A small image classifier, trained from scratch.
Model: 5.26M parameters, norm batchnorm.
Data: trained on single printed letters, digits and signs in grey, bent and noisy, 197500 training examples, 24.0 epochs.
Rows from block 6 of a small image classifier, named by matrix and row number. Rows with one number belong to one channel. Each number is 128 + 32 x the weight over its row's rms, rounded and kept within 0 to 255. All counts start at 0.
After each channel's rows are labels from the 100 images, of 14848, where the channel reaches its highest value: "top examples" is what is common among them. Only what is clearly more common there than usual is listed. The data: single printed letters, digits and signs in grey, bent and noisy. In brackets: how many of the 100, against the usual share in percent.
# convs0: first 3x3 conv (model.blocks.6.convs.0.weight, 176x176x3x3, each kernel summed), inputs 0-58
# convs1: second 3x3 conv (model.blocks.6.convs.1.weight, 176x176x3x3, transposed, each kernel summed), outputs 0-58

convs0.5 [ 96 153 109 100 164 102 145 192 137 122 185 167 100  74 111 163 153 150  96  97 107 159 127 119 127 101 157 140 112 103 141  92 135  88 126 145 130 100  85 114 165 111 166  48 104 162 106 148 122  87  81 138 119 157 169 115 145 123 131]
convs1.5 [ 44 128 145 116  96 168 110 126 131 159 126 146  33 118 110 143 122 160 122 203 151  95 138 155 115 141  78 121 209 143  76 183  73 126 128 189 115  81 156 144  95  96 139 122  92 148 120 168 213 162 103 159 131 124  63 135 129 193 170]
top examples: capital (82 vs 35.6); monospaced (38 vs 17.4)

convs0.33 [ 84  82 168 115 152 149 151 172 149 146  96 165 124 144  89 122 182 139 175 139  86 170  92 157 196 135 167 131 185 134  95 140 117 159 128 155 137 123 134 137 138 185 121 127 105 112 168 144 144 149 133 158 101  71 159 151 120 186 114]
convs1.33 [116  77  43 109 107 138 114 105 116 102 145 114 164 187  86  73 138 164 128 150  92 153 190 120 132 103  64 121  94 150 103 165  72 145 162 124  57  60 117 143  91 133 157  71  96 112 121 172 144 118 122  73  71 129  83 130 127  98  86]
top examples: the character % (30 vs 1.5)

convs0.50 [170 144  94 127  82 182 159  71 103 171 181 122 115 130 147 151 145 109 117 129 132  60 163 128 161  70  85  90  87 139  94 106 207 138  88 126 135 171 105 110 101 102 108 119 111 143 110 116 131 130 158 135 132 138 109  72 131 165  93]
convs1.50 [148 152 209  68 161  84 134 108  96 130 174  45 146 119  91 144 129  76  26 113  58  84 137  91 111 125 129 110 106 158 125  90 127 107 168 114 121 130 123 112  77 160 133 106 144 145 129 128  69 184 153 140 148 160 108  96 151 100 143]
top examples: serif (79 vs 25.8); small letter (71 vs 36.2)

convs0.143 [107  87  86 182 134 174 145 140 169 170 120 135 157 111 124 122 151 148  86 122 150  95 130 158 136 116  93 118 162  64  76 128 162 122 130 170 149 138 110 183 153 123 167 143  98  98 151 161 141 132  93 179  99 143 102 108 119 117 157]
convs1.143 [ 99 188 124 124 183 133 108 148 159 159 125 141 117 109 141 158 194 134 133 156  87 124 139 122 168 114 139 160 104 114  91 103  98 117 165 137  31 101  98 181  85 140  87 146 152 127 163 177  96 110 132  91  87 143 113 157 116  68 131]
top examples: serif (95 vs 25.8); bold (73 vs 46.7); capital (72 vs 35.6)

convs0.44 [110 128 175 167 145 123 108 157 181 150 139 123 175 150 154 101 159 166 187  90 157 114 128 145 121  53 119 129 140 150  67 123 167 173 143 150 133  76 119 153 182 143 201 108  88 134 134 116 145  87 150 161 171 116 144 109 165 119 155]
convs1.44 [177 130  57 123 173 105 102 112 151 105 125 181 118 136 108 109 194 102 167  74  48 134 152 134 179  91 164 146  90 146 138 151  67 111 181 147  54  88 103 149 148 165  99 135 115 143 172 148 104 140 107 162 134 146 168 111 130 101 109]
top examples: serif (74 vs 25.8)

convs0.133 [113 115 120 109 122 127 151 151 114 132 191 159 104  88  95 150 121 163 121  99 108 155 132 117 140  89 143 101 131 112 105  66 114  91  79 116 163 117  97 112 151 107 166  72  91 210  94 131  95 130 104 177 105 150 178  93 110 140 141]
convs1.133 [122 120 185 163 109 168 161  89 107 117 144 124  54  59 128 119 142 127 101 220 143  86 122 200  84 134 135 120 138 186  96 179 102  99 143 161  79 122 167 132  83  74 123 101 125 144 116 121 169 159 124 162 109 142  77 126 128 112 159]
top examples: monospaced (50 vs 17.4); the character W (28 vs 1.3); the character w (27 vs 1.5)

convs0.60 [129 113 126 181 146  94 119  96  97 154 124 119 153 102 108 119 164  88 159 157 116 143  87  82 109 117 123 137 108 146  92 129 126 166 143 180  60 123 144 129 123 184 178  98  72 113 126 150 161 139 127 149  85  72 151 115 181 128  87]
convs1.60 [149 166 133 121 144 167  97 132 202  92  87 108 186 124  89 186 128  95 116  88 172  73 126 129 149  95 133 142 103 143 114 165  74 161 112 165  64 127 141 192 145 134 186  82  88 106 130 120  97 179  96 185 173 114 144 106 140 167 112]
top examples: digit (40 vs 13.4); the character 1 (38 vs 1.3); monospaced (37 vs 17.4)

convs0.154 [135 151  87  79  90 116 108  98 172 158 208 127 146 150  94 134 158  97  76 195  46  48 139 174  91 139 121 150 172 137 146 118 132 114  98 144 193  79 104  73 152 144 128 149 144 179 117 125 138 122 153 146  56 143 193  58 116 181  99]
convs1.154 [122  96 100 141 121 142  98  77 149 199 205 175  82 127 117 141 136 100  86 123 124 134 129 101 153 193 149 161  66 162 139 146 103 142 182 173 129  91 138 152  60  85 135 125 157 137  86 173 111  54 167  40 147 178 147  73 117  82  74]
top examples: capital (61 vs 35.6)

convs0.67 [143 124 139 129 135 123 192 139 172 145 183 143 170 172 155 144 169 128  99 161 111  84 138 136 180  92 126 118 155 107 120 175 135 174 166 184 121 161 102 174 137 151 140  76 134 163 171 154 185  92  90 109 116 129 229 155 150 117 178]
convs1.67 [137 134 175 105 130 118 102 147 149 153 149 132 160 135 106 187 162 127 106 123  50 115 176 121 137  85 107 128  96 125 122 117 103 129 121 116 118  58 116 153 125 165 166 108 136 162 155 154 166 143 119 158 114  92 103 137  77  78 100]
top examples: monospaced (37 vs 17.4); the character w (30 vs 1.5)

convs0.65 [136  52 156 136 133 115 114 122 168 127 154 145 115 151 134 140 177 146 182 136  79 152 143  98 146 136 210 155 115 147 124  96 161 158 125 104  75 127 149  95 172 177 172 149 101 164 151 120 152 138 131 144 180  56 103  73 138 140 107]
convs1.65 [106 135  78 154 140 136 132 125 116  61 113 105 143 110  62 135 129  88 156 104 136 101 171 143 136 103 111 110 141 130  93 143  57 117 112  91  80 157 167 136  93 159 128 108  46 156 107 149 152 147 114 143 134 115 157 118  91 131 119]
top examples: the character % (30 vs 1.5)

convs0.88 [121 159 114 170 103 111 164 113 137 145 177 114 160  94  97 123 129 123 131 129 105 116 154 111 126 111  89  84 130 110  69 111 139 135 148 164 189 156  87 107 180 101 250 106  61  98 154 174  96 148 122 152  73 123 137 135 158 107 129]
convs1.88 [161 170 115 204 136  85 123 116 149 139 128 141 107 147 118 122 144  81 147 124 159 147 146 111 116 125 141 192 132 140 136 122 115 176 179 157  74 155 133 171 119 188 125 148  91 176 122 124  61 153 125 115 193 148 124 103 151  50 147]
top examples: small letter (68 vs 36.2); serif (56 vs 25.8); the character t (40 vs 1.3)

convs0.31 [124 149 124 171  56  98 109 143 124 150 179 104 120  76  61 138 121 124 105 100  83 127 148  99  96 149 112 131 115  91 127 135 135 140 182 147  76 131 143  94 154 124 167 146  95  74 116 132 161 108 117 190 111 129 126  73 123  79 170]
convs1.31 [162 142 139 165 106 158  98 153 117 114  99 127 170 131  98 170 106  89 104 128 220 112  82  82 167  75 123 106  96  87 111 116 194 106  60 117  74 137 168 162 107 148 109 133 111 133 126 131  74 110 133 144 167 118 139  98 146 127 169]
top examples: digit (41 vs 13.4)

convs0.90 [ 90 162 100 137 198 134 129 155 204 135 139 110 161 126 104  99 149 160 142  81 136 131  95 146 126 110 130 107 104 154 104 112 182 143  93 149 132  67 102 130 147 175 169 105 120 115 172 152  95 147 149 148 114 133 150 125 148 169 109]
convs1.90 [106 118 104 115 177 138 117 138 173 165 120 129 114 151  76 179 154  90 147 156  87  61 120 144 158  60 131 129 155 189 124 171 111 169 100 148  78 123 128 137 135  56 119  97 105 111 144 178 132  91 129 140 100 116 187 124  93 117 110]
top examples: monospaced (39 vs 17.4)

convs0.172 [127 152 143 151 108 149 143  72 178 162 125 126 105 117 182 141 125  66  75 105  55  69 167 206 129 106 133 158  92 192 104  90 162 197  74 113 145 139 116 130 121 109 104 144 132 162  76 129 138 144  92 144 130 134 106  60 164 129 129]
convs1.172 [ 94 169 164 142 133 116 141 124 157  69 135  69 151 153  85 117 139 107 137  79 134 114 125  99  85  30 141  70 128 126  93 137 119 128  91 169  46 143 119 153 172 204 231 133  90 108 146 103  86 161 129 176  92 132 124  56 125 126 130]
top examples: capital (60 vs 35.6)

convs0.104 [104 115 135 129 131 158  88 103 195 102 122 115 108 122  77 104 161 153 155 118 137 128 126 113  99 135 115  96 134 118 127 129 175 106 176 125  56  82 157  39 130 154 145 171  95 134 117 142 107 152 128 170 135 152 102 159 131 118 116]
convs1.104 [125  86 122 124 147 167 116 146  75  88 171 173 118 139 130  28 132 129 149 130  90 130 102 111 161 136 142 158  74 106 119  94 128 112 154  87  38 124 135 140 124 128 130 135 194 112 151 166  63 113 153 142  87 121 155 112  92 112  81]
top examples: serif (96 vs 25.8); capital (87 vs 35.6)

convs0.125 [116 148 121 100 135 148 138 193 113 161 122 139 126 103  59 159 130 110  96 105  83 148 157 154 124 162 131 141 131  80 187 112 128 130 162 158 160 129 133 125 177 126 130  58 134  97 140 133  95 110 114 163  94 150 126 139 145  94 121]
convs1.125 [ 89 130 103 100 132 170  98 164 131 181 111 176  97 153  95 177 145 141 126 161 208 149 143 134  76 240 148 141 141 126 162 161 119 149 149 176  63  22 121 172 121 116 154 102 112  82  97 145 139 123 124 157 158 138  96 179 186 162 152]
top examples: capital (68 vs 35.6)

convs0.145 [ 94 122 131 176 148 122 151 121 162 159 185 138 136 145  68  76 169 120 100 126 121 142 109 128 150 192 117  63 154 110 124 139 150 125 142 146 111 131  92 152 136 130 200 177 117  69 129 161 125 191  97 182  56  82 140  35  72 150 121]
convs1.145 [115 120 149 203 167 142 138 139  34 109 193 156 144 150  74  71 148 134 132 126  73 131 151  77 118 131 117 162  84 176 119 140 114 118  78 131  67 118 155  88  99 117 106  80 152 101 148 122  78  67 158  76 105 137 176  91 149 113 176]
top examples: serif (99 vs 25.8); capital (82 vs 35.6); bold (75 vs 46.7)

convs0.54 [111  80 114 154 118 130 158  77 189 120 169 118 121 191 140 131 142  69 124 119  96  86 142 130 162 144 111 152 159 152 141 158 161 225  88 176 137 152 137 132 172 110 168 153 143 103 134 166 188 140 125 156 138  95 177  83 116 141 170]
convs1.54 [135 160 181 133 100 152 128 126 121  74 121 108 174 179  83 167 176 138 120  69  94 104  92 112 121  94 145 137  81 169  94 122  84 121 122 111  77 104 159 154 129 194 170  79  81 142 152  93 125 162  83 136 124  94  57 108 137  99  99]
top examples: capital (60 vs 35.6)

convs0.58 [109 106 172 135 155 102 152 140 196 130 128 152 145 130  78 116 168 160 178 150 108 177 102 125 157 132 175 135 176 192  98 121  90 134 112 137 100 129 130 100 197 170 193 173  79 136 161 135 120 170 136 164 172 106 113 130 148 156 118]
convs1.58 [ 91 128  74 152 121  74  87  95 124 107 152 140  86 146 110  76 136 151 137 125 132 154 186 105 149  88  78 113 163 139 127 168  45 152 125 161  81  69 133 128 111 150 172  96  84 152  94 178 127  86 159 113 108 106 130 135 133 100 123]
top examples: the character % (32 vs 1.5)

convs0.22 [191 158 136 160 148 148 127 121 133 145 167 153 129 137  84 166 145 148 107 142  84 140 126 122 135 112 171 182 150  72 105 112 150 144  69 154 137 143  84 138 196 128 134 122  87 198 113 106 163 142 116 179 195 149 172 128 114 133 156]
convs1.22 [146 181  42 103 117 105  53  88 146 165 157 105 135 150 130 180 174 124 168 100 173 156 178 148 149 104 137 107 114  80 117 139 107  83 165 157 147  78 135 149 176 155 139 165 116 139 143 110  91  96  97 140 137 131 127 142 148  76 138]
top examples: small letter (66 vs 36.2)

convs0.94 [ 73 134 132  64 122  93 110 159 147  77 142 138  76 162 175 186 123 141 175  63  95 165 136  68 125 141 155 146 134 114 206 137 126 116 115 153 159  89 164  48 159  54 146 114 145 158 126 152 119 145 148 119 178 111 182 191 153 120 140]
convs1.94 [104  62 110 120  63 164 122  98 137 149 174 191  48 130 184  60 144  95 141 209  72 160 167 168 152 137  87 178 120 117 132  92 126  83 146 106 104 139 127 142  95  77 142 147 197 144 142 212 148 148 129 127  64 123 121 115 115 147 109]
top examples: monospaced (38 vs 17.4)

convs0.139 [121  88 144 126 112  95 124 160 131  98 179 156  88 127 122 165 144 159 146  92  85 162 184  73 139 110 163 136 108 152 114  77 128 153  98  91 171 139  73  65 191  92 196  84 109 202 100 168 148  90  85 146 174  96 155 116 154 101 141]
convs1.139 [ 91  93 115 146  83  88 144 119  85 108 101 140  51 105 145  56  91 131 124 190 143 133 154 159  83 127 100 133 178 138 112 174 130  60 101 142 100  88 162 143  85 121 168 131 105 136 103 168 217 141 112 168 119 119 132 104  73 169 125]
top examples: the character % (35 vs 1.5)

convs0.128 [156 140  64 124 135 117 131 145 114 141 127 136 146 102 103 135 103  50  28 137 120  63 189 143 100 129  82 122 106 169  64 106 157  90 163  89 181 149  88 126 113 138 109 126 101 129  87 160 121 138 117 120  51 160 130 195  86 125  66]
convs1.128 [146 122 178  39 130 151 160 162 118 128 152  88 160 132 145 173 173 160  84  81  91  84 136 130 107 135 168 115 117 190 166 140 132 103 131 157 151 133 113  64 170 140 122 115 132 112 185  75  80 119 137  85 136 126 124 115 206  97 142]
top examples: capital (64 vs 35.6); serif (52 vs 25.8)